config = dict(
    arch='pvt',
    model='image classifier',
    dataset='gratings and oriented noise at many angles and scales',
    train_examples=98750,
    image_size=32,
    crop_scale_min=0.8,
    horizontal_flip=False,
    rotation_deg=10,
    targets=['angle'],
    num_classes=12,
    norm='rmsnorm',
    norm_position='res_post',
    activation='geglu',
    mlp_ratio=3,
    head_dim=48,
    fused_qkv=False,
    qk_norm=False,
    layer_scale_init=0.1,
    parallel_block=False,
    inner_norm=False,
    patch_size=[2, 2],
    depths=[2, 4, 2],
    widths=[96, 192, 384],
    loss='cross_entropy',
    init='torch_default',
    optimizer='muon',
    muon_scale='match_rms_adamw',
    lr=0.0067,
    momentum=0.95,
    nesterov=True,
    orthogonalizer='newton_schulz_5',
    adamw_lr_other_params=0.0014,
    grad_clip=3.0,
    ema_decay=0.999,
    steps=17500,
    batch_size=128,
    epochs=22.7,
    lr_schedule='cosine',
    final_lr_fraction=0.1,
    warmup_steps=870,
    weight_decay=0.0,
    adamw_weight_decay_other_params=0,
)
Rows from block 3 of a small image classifier, named by matrix and row number. Rows with one number belong to one neuron. Each number is 128 + 24 x the weight over its row's rms, rounded and kept within 0 to 255. All counts start at 0.
After each neuron's rows are labels from the 100 images, of 14976, where the neuron reaches its largest size: "colour at peak" is the nearest of a few named colours to the mean colour under the peak. Only what is clearly more common there than usual is listed. The data: gratings and oriented noise at many angles and scales. In brackets: how many of the 100, against the usual share in percent.
# gate: MLP gate (model.blocks.3.mlp.gate.weight, 576x192), inputs 0-191
# fc1: MLP up (model.blocks.3.mlp.fc1.weight, 576x192), inputs 0-191
# fc2: MLP down (model.blocks.3.mlp.fc2.weight, 192x576, transposed), outputs 0-191

gate.274 [146 121 136  94 130 134 119 107 109  84 133 139 125 137 107 104  91 167 165  66 146 125 142 122 163 108 112  99 131 126 107 138 128 150 119 145 190 134 103 149 119 186 105 122 145  88 131 173 122 139 131 128 115 143  96  81 121  95 139  92 133 122 130 136 147 142 128 175 117  99 124 109 126 127  86 134 136 159 129 110 160  96 124 116  84  91  90 157 135 120 207 107 108 127 128 140 124 154  89 115 101 149 164 153 132  89 118 115 144 150  76 152 138 163 158 134 134 103 136 114 142 170 119 161 135 114  91 169 133 137 135 150 163 121 123 138 125 141  91  94 162 121 137 141 132 140 130 118 115 187 105 164 179  94 116 117 157 126 137 144 121 141 140  86  89 132 133 127 140 127 114 141 155 133  87  98 133 136 134 128 110 120 128  84 132 118  96 105 143 128 148 138]
fc1.274 [136 104 109 116  97 123  92 147 140 120 192 120 122 121  95 162 113  95 140 108 116 113 119 133 127 104 154 138 152 107 123 120 128 190 111 105 145 136 122 154 152  89 117 103 125 142 127 128 134 151 115 153 164 146 162 111 108 119 154 148  99 145 144 100  89 114  89 102 100 161 114 138 134 105 110 146 122 146 119 165 124 115 119 124 124 183 144 126 171 174 134 133 102 108 110 104 113 157 127 138 111 121 100 117  67  98 173 138 151 140 152 131 139 147 111 118 154 113 164 148 124 114 164 151  85 148 156 146 137 159 134 105 145 112 176 115  91 133 137  86 115  92  73 158 124 151 188 128 113 100 117  91 121 137 101 151 128 150 113 165 158 153 106 181  94 115 168 125 107 123 117 117 101  99 131 141 165 143 124 166 130 114 143 124 152 125 118  87 132 128  95 122]
fc2.274 [160 125 112 116 124 151  94 120 127 121 161 105 144 100 111 161 145 109  82 103 118 119 108 104 132 124 123 115 166 103  90 104 139  93 157 146 130  88 163 149 150 143 138 113 111 126 155 109  94  96  92  74 165 124 145 139 102 130 123  86 139  93 128 138 154 128 142 108 144 106 124 111  94  89 122 124 143  70 145  97 126 122 115 104 181 140 132 128 104 120 121 125  95  92 139 135  75 126 139 158 151 155 139 124 118 120 136 141 148 142 118 147 118 151 168  99 107  64 141 121 142 118 140 117  97 132 105 111 101 172 122 133 129 149 115 140 123 127 160  87 115 108 111  96  98  86 146 109 111  85  84 105 134 156 135 124 114 116  92 127 170 123  97 100 194 152 123 143 126 155  80 129  97 158  99 104 164 163 130 124 104 145  93 126 116  91 118 116 141 131 128 114]
colour at peak: brown (40 vs 8.6)

gate.130 [146 110 116 122 102 155 114 136 126 107 122 106 103 126 118 131 164 101 126 108 124 141 144 143 107 147  81 121 140 152 151 123 126 107 129 134 110 103 144  73 161 107 113 140 113 145 141 153 129 124 141  68 133 111 121 148 134  95 118  93 113 115 102 116 147 162 127 155 121 133 139 143 108 135 105  86  99 119 165 158 151 118 119 149  80 142 129  78 127 126 111 156 120 143 108 126 135 170 161 184  85 114 110 112 157 122 103  68 161  96 163  95  89 137 126 124 161 164 144 103  86 117 141 161 148 133 109 124  84 120 132 138 115  86 114 167 169 116 143  92 129 157 124 154  96 111 100 138 132  79 160  76 103 120 133 158 110 129 128 119 126 129 153 171 108 129 158 106 133 162 146 145  96 149  90 121 107 128 178 129 124 136 113 172 142 133 103 148 177 124 133 152]
fc1.130 [155 110 134 151 151 131 130 123 103  93 120 137 133 172 134 144 135 122  65 126 158 131  91  98 118 115  67 168  94 190 107 149 129 127 135 149 113  91 142 122 102 143 148 121 136 127 150 108 135 118 100 115 150  98 128 141 152 145 117 187 154 104 141 146 164 112 127 133 105 138 144 105 101 140 145 157 142 130 171 124 107 122 144 125 125 101 141 123 118 133 104  92 116 146 128 125 148  89 114 137 148 169 121 143 117 150 144 154 137 143 165 116 169 106 133 140  71 108 136 110 131  50 120 171 151 103 156  94 173 159 106 138 141  93 152 116 117 107 139 175 123 132 151  99 143 121 138  96 133 164 113 159 127 122  99 105 100  96 120 134 128 112 169  92 138 138 146 129 110 113 113 102 123 157 133 116 139  96  90 125  58 137 126 173 143 104 109 110 121 150 115 115]
fc2.130 [122  94 149 117 110 197 117 144 122 110 111 121 152 142 110 151 105 116 114 128 123 152 142 130 107 153 152 110 135 137  81 141 112 146 132 130 128 126 114 106 112 150 167 117 110 150 114 187 139 138 138 138 104 121 130 161  91 147 133 116  79 119 119  98  84 130 125 119 147 191 134 130 150 141 153 153  54 136 150 168 129 146 136 151 141 127 109 171 136 132 106 126 107 115 146 127  88 102 156  98 126 121 129 124 124 156 139 143 137 112 180 128  94 133 126 201 115 113 117 133 103 166 111 112 138 152 111 120 135 133 118  66 128 111 134 108 137 152 134 151 129  75 108 105 120 131 125 115 143 151 145 110 186 148 102 131 150 139 115 160  82 139 123 130 105 119 165  95 140 157 153 111 121 131 153 115 156  99 114 173 145  91  89 136 121  99  85 103 147 109 173 101]
colour at peak: purple (27 vs 2.9)

gate.61 [ 91 123 148 119 164 122 119 111 127 111 110 144 164 186 143 113 140 143 148 154 132 119 145 124  99 143  94 158 165 126 120 129 141 132 155 136 141 159 152 105 110  99 148 151 163 145 138 126 140 148 125 131 122 172 141 148 123 125 132 118 119 132 146 112 179 114  93 173 109 118 105 121 154 119 181 114 157 148  97 115 131 121 200 113 155 133 107 196 135 117 111 172 133 130  97  91 110 102 110  91 132 141 121 163 138 163 136 115 108 175 125 128 128 114 166 146  97 185 128 109 138 116 138  98 141 132 128 136 120 136 124 182 144 112 128 159 148 132 132 139 181 135 121 134  87 112 130 140 124 121 108  88 142 131 136 149 145 101 108 132 118 133 142 145  93 123  81 188 144 165 146 147 146 119  83 173 105 113 123 159 105 124 142 157 135  68 118 134  90 124 154 137]
fc1.61 [107 148 120 131 136 150 125 116 157 200 118  85 155 124 159 119 129 111 186 155 135 100 107 134 118 151 112 172 161 128 119 121 115 119 104 154  98 105 149 114 125  55 140 114 152 133 164 132 118  94 124 121 147 149 175 131 120 100 158 118  85  98 100 151 136 113 181 120 158 123 129 151 114 123 158 159 157 143 117  84 136 131 122 164 144 130 141 161 156 112 154 127 115 108 119 148 107 111 120  93 100 110 153 125 107 138 158 104 141 112 138 132 131 107 135 171 152 146 118 142 147 114 121  91 135  99 140 146 205 129 144 125 118 124 168 135 127 108 128 152 150 100 170 122  90  82  84 129 140 108 121 133 134 139 105 129 115 158 144 146 114  97 123 126 117 122 129 128 126 108 152 163 138 127 100  56 119  82 124 127 144 153 133 159 144 104  98  88 117 151 112 147]
fc2.61 [129 193 119 107 151 143 125 111 104 104 140 156 128 124 142 125 108 114  90  93 124 167 120  96 101 117 113 116 146 133 123 147 163 129 140 152 122 139 123 120 100 129 132 134 142 131 127 132 153 170  91 129 178 124  76 110 164 121 160 133  92 152 138 166 139 108 106 125 153 153 159 132 140 116 150 148 143 112 155 134 117 127 113 136 130 145 125  87 130 117 146 155 132 135 129 141 149 135 146 145 115 135 164 151  76 142 166 121  96 162 213 119 123  97 110 129 139 113 164 155  92 163 163 129  78 105 112 185  80 131 143 137 134 108 129  83  97 152 118 100 114 121 127 141 114 153 111 118 137 127 104 160 124  75 169 121 105  98 126 107 152 124 116 148 143 108 119 174 144  86  89  89 107 123 137 152 156 117 114  72 149 148  93 125 126 147 141 165 112 133 117 137]
colour at peak: brown (70 vs 8.6)

gate.2 [101 154 158 145  99 120 119  95  96 117 111 163 155 116 158 136 146 131 129 104  98 146 156  98 128 173 169 133 133 102 123 127 112 137 139 117 131  87 131 114 164 167 123 152 117 149 145  96 109 118  82 122 130 146 106 127 184 135 130 115 109 108 128 148 137 125 147 117 130 141 150 149 141  89 101 127  70 119 129 110 110 128 157 172 112 128  99 133 155 130 106 126 118 147 140 166  83 142  65 127 145 143  87  93 105 131 133 115 157 130 114 152 128 114 140 141 148 151  95 120 123 176 149 164 124  78 172 129 135 122 139 140 101 113 125 133  70 108 102 124 123 140 105  97 121 163 151 121 163 157 125 128 106 129 188 146 137  94 112  90 159 121 143 108 161 142 137 116 108  71 170  73 134  92 133 122 125 151 107 123 138 157 166 163 120 111 131 119 113 132  86 107]
fc1.2 [126 140 115 114 109 114 117 119 110 153 133 113 155 110 135 134 136 157  95 128  97 136 165 152 152 180 111 111 164 135 155 120 147  96 112 147 123 145 117 121 128 116  72 153 172  90 105 116 118 140 126 146 132 133 107 123 127 128 123 110 126 131 117 130 136 134 104 121 155 145 205 137 121  71 148 128  88 111 112 158 108 104 114 142 150 101 183 118  91 117  89 139 188 112 115 114 145 170 139 117 125  96 155 122  76 161 137 127 157 140 103 131 153 113 150 169 137 152 151  98 180 127 131 137 162 139 120 159 122  88 129 134 117  94 136  95 166 137 101 139 129 101 114 166 112 112 134 137 188 148 102 110  93 176 149 131 126 107 156 148 142 100 109 123  88 119 145 113 109 119 106 101 145  91 173 114 175  93 118 142 155 153 111 112 132 119 110 124 134 153 136 155]
fc2.2 [126 171 130 108 140 102 122 130 134 137 112 100  90 151 132 129 137 129 183 120 129 147 116 159 136 128 170 126 178 156 157  83 129  92 159 138 161 111 125 112 155 162 116 136 121 111 124 128 170 112 145 106 143 120 178 108 135 119 113 142 168  82 102 143 120 152 112 140 146 151 172 147 159 113 120 134  98  93 147 143 146 108 135 147 118  83 137 131 150 120 135 130 152 112 136 126 112 129 107 138 189 104 107 126 168 123 139 152 104 173 100 131 112  85 137 126 139 125 109 132 152 114 143 149 114 122 197 120 110 111 141 129 115 116 122  85 153 136  91 132 124  96 124 144 141 146 173 107 182 172 130 146 109 135 151 102 133 105 158 113 130 116 115 121  77 103 107  81 166  85 102  83 135 101 115 144 157 153 126 174 101 150  88 136 136 141 122 145 113 171 124 144]
colour at peak: purple (25 vs 2.9)

gate.335 [104 158 104 116 163 110 123 115 140 121 117 121 125 125 133 126 153 120 175 137 150 155 141 157 129 138  98 132  77 123 137 109 121 124 135 109 142 180  79 110 128 119 106 128 100 162 149 102 124 150 110  97 169 149 171 170 111 130  93 140 132 139  82 107 110 143 141  99 145 127 107  95 151 127 149 103 108 111  89  94 127 138 108 120 129 136 126 140 140 110 117 173 133  93 137  82 184 139 139 127 144 135 145 128 101 143 114  60 154  87 108 132 108 142 130 151 111 126 146 149 155 139 107 126 111 182 173  72 100  90 150 145 120 137 122  98 132  93  90 145 128  98  92 128 146 161 100 104 120 137 139 165 156 102 107 161 124 121 171 116 123  86 118 111 156 150  80 152 139 165 127 103 165 110 152 146 126  92  77 153 119 120 137 131 136 123 140 130 118 116 116 151]
fc1.335 [142 100 123 140 131 151 137 107 108 106 147 116 151 100 110 109 107 122 134 158 152 109 114 118  85 113 148 121 116 140 101 108 135 122 166 115 133 107 138 131 146 101 107 125 144 150 136 148 102 128 129 138 115  99 150 107 137 143  67 101 108  99 140 102  81 129 116 126  99 133 103 135 174  94 172 116 156 110 158  99  95 101 116 119 120 129 125 180 130 117 138 138 127 108 119 120 109 137 123 142 164 137 168  92 147 149 137 130 154  89  92 173 148 187  73  96  75 146 142 157 127 133 152 144 114 166 131 152 117 155 141  87 149 182 101 139 132 110 103 107  90 117 152 135 124  85 126  92 153 126 130 123  97  92 160 112 140 194 110 130 119 121 128 181 107 135 125 126 121 146 138 117 123  87 110 137 109 159 129 138 136 141 107 159  75  93 115  83 116 121 110  97]
fc2.335 [129 118 150 177 150 101 152  96  92 135  95 147  94 125 141 112 125 133 147 153 133 129 188 149 174 115 122  95 140 114 159 156 129 129 127 157 139 150 110 176 175 136 166 118 131  90 142 124 146 106  97 117 145  96 145 212 145  86 126 143 127 128 153 143 129 121 125 117 133 141  92 155 111  94 125 146 166 134  93 120 115 126 149  94 169 181 100 146 129  81 115 151 145 135 151 115 132 135 153 111 112 150 131 128 101 161 132 120 141 133 164 131 165 130 115 109 119 144  93 101  82 144  93 113 157 104 132 146  81 113 146 125 130 153  94 109 135 155 118 116 116 128  56 145 107 134 129  90  95 191 115 151  97 119  96 111 129 118 152 111 106 137 166 159 156 123 122 138 138 133 109 147 176 118 114 129 127 119 109 111 137 123 131 119 142 124 131 114  90 119 145 114]
colour at peak: brown (47 vs 8.6)

gate.238 [144 120  76 165 102 132  80 143 148 112 172 147 159 123 128 136 142 105 143 153 143  98 144 129 145 135 160 144 127 108 120 119 158 111 126 181 124 120 116 156  62 128 114 154 134 129 114 170 131 119 141 117 149 144 155 147 103 113 139 116 100 114  87 148 122 132  97 127 165 106 135 173 123 141 170 146 114 124 148 154 155 119 102 145  90  98 127 101 144 147 136 129 124 134 156 115  83 106 128 133 113 114 149 189 135  90  93 142 145 148  80 118 112  99 120 144 147 155 143 124 101  68 140 139  96  96 105 142 114 157 113 154 161 118 115 165 125 143 112 156 119 113 139 169 102 125 150  94 135  60 145  97 128 161 125 122  87 121 130 162 151 151  97 102 119 129 132 161 148 111 159 135 126 110 112 126 125 115 124 124 125 113 152  76 135 104  63 127 140 147 162 129]
fc1.238 [137 117 137 112 130 125  88 154  63 113 141 135 114 106  93 160 127 127  91 136 140 148 144 169 163 140 159 118 102 173 119 100 101 131 126 136 130 169 103 109 128 135 157 154 162  67 152  90 141 162 129 102 140  93 117 157 142 109  93 100 126 163 105 148 163  95 102 125  84 110 116 151 123 169  78 141 139  91 142 188 129  89 107  79 126 157 150 100 135 106 116 128 135 120 119 102 149 125 115 135 128 139 108 120 128 111 144 124 126 134 121 106 126 177 155 110 119 131 107 118 155 140  98 102 108 147 135 116  51 105 156 137 110 134 127 188 112 133 138 147 135 117 132 106 128 126 115 137 151 146 132 158 107 123 153 121 147 164  91 113 141 118 111 147 136 130 152 104 131 195 110 141  92 103 117 141 134 129  99 124 145 150 134 139 155 111 103 149  81 155 143 113]
fc2.238 [113 161 101 140 113 105  91 113 130  83 135 140 114 123 161 122 162 113 161 183 152 118 142 154 119 146 156 146 166 106  95 137 124 169 137 135 144 115 122 179 106 102 111 150 155 124 116 184 120 121 123 132 109  91 177 124 115 105 144 116 107 107 140 166 138 152  99 101 147 108 143 169 146 125 141 131 171 110 150 151 171 149 132 114 134  79 168 112 146 134 174 144  77 142 125 124 131 141  74 121 103 113 129 149 147  98 121 126 166 116  90  87 142 113  98 140 168 142 193  99  98 117 123 142 126  96 131 158 117 134  96 130 147 128 108 151 143 166 121 128  88 118 146 144 115 161 119 139 137 113 136  99 142 147 148 109 123 129 130 131 123 134 115 115 144 135 144 143 151  96 127 106 153  88 129 166  97 125 126 128 112 154 132  88 138  65 106  99 168 111 134 156]
colour at peak: purple (28 vs 2.9)

gate.179 [122 135 130  87 102 102  90 141  98 126  96 141 107 125 112 144 128 129 135 110 147 160 152  98 111 138 160  73 109 108 142 149 145 123 120 159 135 148 144 151 153 106 142 147 134 104 203 131  78 118 122 109 105 126 157  98 156 138 178 101 123 134 115 123 164 135 145 125 121 129 150 159 124 108 111 141 168 166 130  65 130 144 120  69 130 107 110 136 117 150 141 125 144 126 154 130 154 158 125 107 101 110 133 118  78  88 118  80 114 157 100 115  74 117 118 111 148 142 127 166 110 154 145 139 171 124 143  83 129 135 120 106 122 167 140 148 153 164 150 117 109 104 109  90  96 122 131 132  87  97 139 128 127 122 141 102 126 149 116 132 136 128 187 132  98 137 147 177 141 180 156 159 109  68 121 126 130 133 138 134 113 135 145 152 122 157 120 138 114  99  95 127]
fc1.179 [135 111  82 162 125 139 119 132 150  85 155  74 149 185 105 114 105 103  55 161 128 134 117 160 115 143  99 111 167 134 131 130 122 118 127 149 123 114 152  96 120 134 116 119 117 162 132  70 177 116 167 109 132  92 156 128 106 104 154 118  93 138 126 146 100 157  97 134 115  98 132 115 157 147 136  97 121  88 101 148 124 130 153 178 153 147 127 113 154 127 179 155 109 127 141 132 120  86 152 114 128 145 130 128 171 120 155 141 140 106 153 151 124 118 107 133 144 115 174 139 138 131 105 156 107 112 124 107 105 118 155 126 127  94 115 111 142 149 150 142 100 123 134 132 133 180 133 121 138 132  93 150 143 121 100 109 152 116 118 152 117 128 107 103 118 152 143 129 123 141 152 104 112 188 115 166 147 117  88 143  85  93 151 148 141 118 125 123  93 206 107 118]
fc2.179 [165 148 144 128 110 152 124 145 120 140 188 121 162  93 131 126 127 117 110 127  87 127 126 127 180 123  91  93 146 111 149 100 153 153  98 158 123 134 133 131 112 164 128 128 146 166 112 140 139  76 135 130 164 150 138 131 131  93  78 116 103 153  94 156 168 100 110  81 142 123 121 140 176 150 125 147 146 132 146  77 120 139  93 146 172 183 187 107 132  86 145 135 163 116 127  58 104  82 156 149 180 141 117 147 146 120  83 132 135 106 100 129 117 108 142 103 136 143 135 156 116 160  99 122 146 111 139 119 120 157 148 122 136  88 158 103  62 138 101  88  92  95 121 131 128 114 139 115 111 111 115 129 138 119  86 140 109 112 122 124 122 104 122 153 129 125 112 133 129 165 132 122 126 119 110 116 121 159 131 139 145 131 144 148 143 146 117 142 130 127 153  95]
colour at peak: brown (41 vs 8.6)

gate.123 [106 159 127 142 164 145 118 151 122 136 131 128 127 111  75 122 140 110 191 111 100 148 119 166 124 125 111 139 156  84 144 141 129 109 103 156 122 135 143  76 104 122 128 116 152 107  92 155 137 127 151 107  87  95 132 140 119 128 138 127 111 131 146 126 156  95 127 145 107  89 130 122 157 127 145 104 120 120 139 119 171 156 132 171 113 140 124 158 176 146 155  90 121 113 109 143  99 122 103 132 176 115 128 150 102 105 125 107  97 133 152  62 111 148 113 112 125  94 121  98 139 148 151 125 103  77 116 100 173 121 139 119 125  96 124 110 133 105 144 130 104 160 118 114 111 132 151 127 136 102 138 108 122 160 143 126 105 116 116 128 159 166 138  93 102 119 120 113 137 159 116 137 136  98 125  95 110  47  91  56 149 131 108  97 150 175 180 133 147 132 162 115]
fc1.123 [130 145 150 128  96 131 124 118 114  78 114 145 130  95 137 158 115 107 144 142 124 111 144 117 149 127 183 114  93 121 105 108 138 113  98 104 146 140 138 175 119 123 118 106 105 119 155  92 132 155 159 144 117 120 110 124 100 124 179 128 139 154 127 151 107 171 123 133 110 141 104  96 116 148 127  93  73 131 110 106 118 127 115 118 147 138 152 128 138 159 104 158 119 136 142 125  98 141 146 143 141 145 153 155 121 150 122 136 183 100  91 103 133  83 153 125 140 145  67 113 121 120  94 112 124 161 127 152  97 102 125 123 131 165 112 150 120 128  83  78 129 157 117 115 181 169 106 109 110 173 137 162 200 166 143 167 144 145 167 148 113 118 148 123 128 123 163 158 113 111 129 139 139 123  68 115 138 172 130 118  95 189 130 110  99 128 120 113 136 126 101 136]
fc2.123 [140 114 133 134 139 144 122 129  91 171 147 109 128 144 125 164 125 125 146  92 104 134 115 133  99 115 161 133 114 146  99 192  97 131 154 177  78 154 133 160 108 126 115 186 174 125  99 102 121 100 153 155 139  84 142 102 138 139  99 128 153 134 104 111 123  84 156 149 137 146  97 101 137 118 123 121 152 133  85 136 146 150 161 170 159 119  96 131  95 127 117 181 133 119  99 165  84 137 159  78 142 149 108 103 114 116 148 148 115 110 138 109 116 107 131 100 152 105 141 146 119 128 147 100 155 136 122  83 147 143 118 182 137 138 138  85 133 155 108 111 141 114 124 147 149 141 117 107 147 103 142 111 108 152  91 110 152 137 120 126 113 128 148 146 133 162 111 110  82 179 143 111 109 172 124 110  94 160 128  88 128 105 108 132 153 108 154 174 105 143 144 131]
colour at peak: brown (64 vs 8.6)

gate.144 [178 111 107 152  90 155 142 128 114 133 121 120 153 108 146 164 127 111 148 133 139 166 141  78  81 169 120 157 111 151 134 106 177 114 141 120  89 121 125 133 121 201 143 109 104  99 134 108 135 134 128 120 107 129 125 123 139 138  94 135 141  96  64 132 131  93 145  97 145 142 143 103 113 116 115 131 148 114 125 113 114 135 108 126 174 110 117  88 121 107 178 163  61 158 148 162 176 128 116 157 134 161 155  93  93 131  92 148 122 136 115 130 135 153  98  99 144 170 123 110 131 157 104 131  82 110 147  99 101 137  93 108 135 159 133 108 173 125 122 164 110 161 133 125  98 132 126 117  95 161 128 112 139  80 159 109 133 159 135 131 145 105 127 149 124 118 128 143 146 146 109 147 164 111 101  99  97 111 147 137 122 112 106 136 104 162 111 115 132 118 128 176]
fc1.144 [133 115 151  99 116 137 115 133 113 110 166 141 137  76 118 125 122 158 146 124 144 104  72 141  95 142 132 119 133 119 124 120 110 148 150 134 100 126  93 107 148 135 149 132 152 135 137 146 127  81 145 131  96 162 134 142 121 161 157 111 167 142 103  72  99 176 106 134 145  95 125 156 102 112 110  98 123 147 104 153 184 119 155 202 158 144 145 126 132 145 169 159 145 106 163 109 157 120 134 153 104 105 130 140 162 123 140 123  95 115 153  98 108 140 140 161 147 114 140 138 100  83 159 127 128 126 134 161 114 161 170 138 169 102  99 140 113  97 148 121 153 141 112 187 110 129  73  91 132 132 125 169 126 143 147 163 135 101 137  99 125 124 157  90 135 116 105 118  99 112 135  86  89 112  90 153 144 146 119 114 127 150 121 120 116 145 106 167  98 118 157 132]
fc2.144 [127 146 148 128 167 198 120 116 131 105 100 136 148 148 105 114 140 133 137 182 100 115  67 118 121 138 152 102 161  93 133 125 128 126 126 111 132 131  88  79  86 104 162 188 132 115 130 128 127 122 115 137  89  63 115 157 165 142 133 141 121 141 152 118 139 133 127 136  96 135 164 130 115 114  80 143 114 184 145 120 136 129  97 159 126 137 118 132 140 155 161  72 151 131 131 109 158 135 106 151 140  93 109 138 135 127 139 123 121 134 112 128 115 146 121  93 115 159 131 129 130 145 119 145 132 107 144  90 130  96 104 137 107 174 143 105 109 140 151 121 108 135 187  89 158 131 130 119 129 102 150 151 101 152 157 188 146 148 128 125 127 128 179  99 150 122 120  94 160 127  78  83  91 136 103 136 158 119 126 110  71 125 133 138 142 106 139 128 126 107 126 108]
colour at peak: brown (32 vs 8.6)

gate.304 [ 99  89 133 153 142 162 140 123 123 131  97 102 117 140 140 128 104  84 135 130 135 145 161 133 121  65 128  94 144  82 142  60 175 129 128 133 125 154 112 156 126  95 116 111 122 109 118 135  86 140 154 121 154 150 149 127 111 139 124 126 106 132 162 110 112  90 111 118 125 132 114 121 101 135 110 108 119 132 105 136 104 154 173 155 142 117 160 138 162 149 119  93 108 137 110 162 121 114 117 138 133 123 101  88 155 177 130 135 137 178 148  92 121 132  95 153 100 139 154 103 141 140 197 104 134  98 160  81 145  85 136 121 140 123 134  75 132 193 123 122 106 154 145 139 159 117 157 121 126  91 152 122  90 117 132 177 121 176 123  84 135  96 119 123 125 110 131 103 108 113 104 117 130 139  83 136 154 150 115 167 126 151 157 136 137  90 132 131 136 133 151 106]
fc1.304 [137 127 126 152 170 154 107  88 159 129 156 120 145 133 136 138 148 159 117 152  99 156 116 135 157 138 129 130 107 148 128 123  78  74 133 112 163 105 170 144 105 141 143 121 122  95 147 156 171  89 112 115 162 148 124  90 144  68 127 124 115 172 144 121 133 144 164 134 132 151 118 109 155  99 140  62 136 127 150  97  97 121 135 197 146  91  93 126 157 127 125 160 150 119 150 133 108 142 119 129 143 131 159 142 143 108 145 106 132  92 113 104 139 171 167 146 156 139 157 142  78 120 131  77 141 133 166 138 116 136 119 147 117 159 114 131 141  94 102  74 162 122 139 133 107 156 146 144 148  98 122 132 122 152 114  94 121 122 132 131 145 136 116 142 114 171 144 126 115 123 161 141 110  87 154 134 157 123  85 112 103 115 127 116 183  86 152 144 140 100 146 132]
fc2.304 [109  92 110 117 162 132 116 164 125 161  66 158 141 118  82 130 133 168 115 140 109 136 125 160 111 142 179 122 132  90  70 152  97 127 120  95 150 143 135 125 121 148 158 137 138 148 124 172 102 142 133 125 162 131  97 161  96 139 137 104 113 136 107 150 125 146 138 133 140 159 123 130 129 120 139 130 130 119 157 135 135 121  86 138 155 134 150 119 126 183 105 106 198 137 158 145 138  88 132 110 149 141 126 159 109 131 171 126  98 144  88 132 130  90 104 132 108 122 133 118 120 139 150 126 113 124 187 136 156 122 127  77 142 110 143 126 117  93 137 139 144 144 100 128 112  93 187 128 131 118 136 159 156 144 172 137 130 103 165 105 119 130  88 108 141 116  88 152 119 118  99 155 115 161 155 131  85 101 147 173 149 107  91 104 147  85  96 110 108 152 106 115]
colour at peak: purple (27 vs 2.9)

gate.180 [105 111 114 143 163 161  91  82 108 109 129 129 122 130 153 102 133 139 114 159 118 131 163  93 153 106 132 158 143 124 125 140 169 156 125 179 121 143 153 157 114 150 145 114 139 129 101 142 127 115 127 137 116 121 100 120 131 109 137 176 143 126 132 113 137 169 124  75 104 114 141 114 166 149 166  81 188 143 101 152 117 103  88 162 125 104 116 133  78 109 168 103 114 131 116 105 130 109  94 124 170 156 115 202 119 109  94 154 104 143  93 122 106 116 106 128 156 129 120  97 117  88 144  97  80 136 139 117 158 155 131 134 151 145 129 146 132 140 133 136  95 129 144 137 130 106 105 116 189 161  91 145 137  92 143 179 120 136 126 113 119 144 116 148 129 157 123 149 134 131  95 116 153 142  96 166 154 117 111 134 148 108 158 142 108 144  87  85 152  95 124 144]
fc1.180 [123 155  96 135 118 122 135 139 146 120 144 124 158 147 134 134 153 143 118 106 104 115 114  95 143 144 108 100 136 126 128 131  84 150 157 103 128 113 108  66 114 168 117 128 150 113 108 130 161 130 134 178 111 132 170 135 111 130 142 140 123 142 162 116  95 152 162 160  99 159 104 160 111 152 110 111 121 129 156  82 149 148 132 116 115  85 112 154 136 114 103 143 132  91 154 147 100 172  68  39  74 120 127 134 128 129 158 135 156 140 130 137 104 107 148 130 106  99 116 157 136 117 137 151 132 124 106  68 142 118 113 133 103 113 102 119 108 149 140 128 142 131 138 116 130 148 114  92  95 115  83 155 128 148 148  91 117 131 100 131 145 109 148 118 100 169 132 154  79  64 137 138  97 134 158 149 155 158 125 124  90 131 167 102 157 133  90 141 105 149 138 139]
fc2.180 [147 120 146 159 101 118 149 104 115 129 143 134 144 103 148 114 102 200 134 130 119 129 118 117 117 117 131 105 113 111 124 177 152 115 135 126 136 140 160 113 147 121 109 107 152 151 118 137 129 127  88 125 126 122 140 124 153 158 172 124 158 135 137 170 115 145 150 126 176  71  99  94  91 116 122 145 139  88 134 122 128 133 129 137 142 164 120 122 166 155 179 119 112 120  97  77 113  95 125 140  69 129 164  81  89 156 123 135 141 140 156 170 131 112 103 133 124 116 138 100 140  83 112 137 115 148 102 109 104 109 181  54 129 111 159 135  85 146 120 115  97 100 114  95 103 157 104 114 104 144 139 150 135 118 136 112 137 125 183 128 146 133 115 102 133 133 135 152 122 114 116 127 170 139 121 132 121  94 117 152 108 119 107 124  57 141 141 151 134 134 182  97]
colour at peak: brown (52 vs 8.6)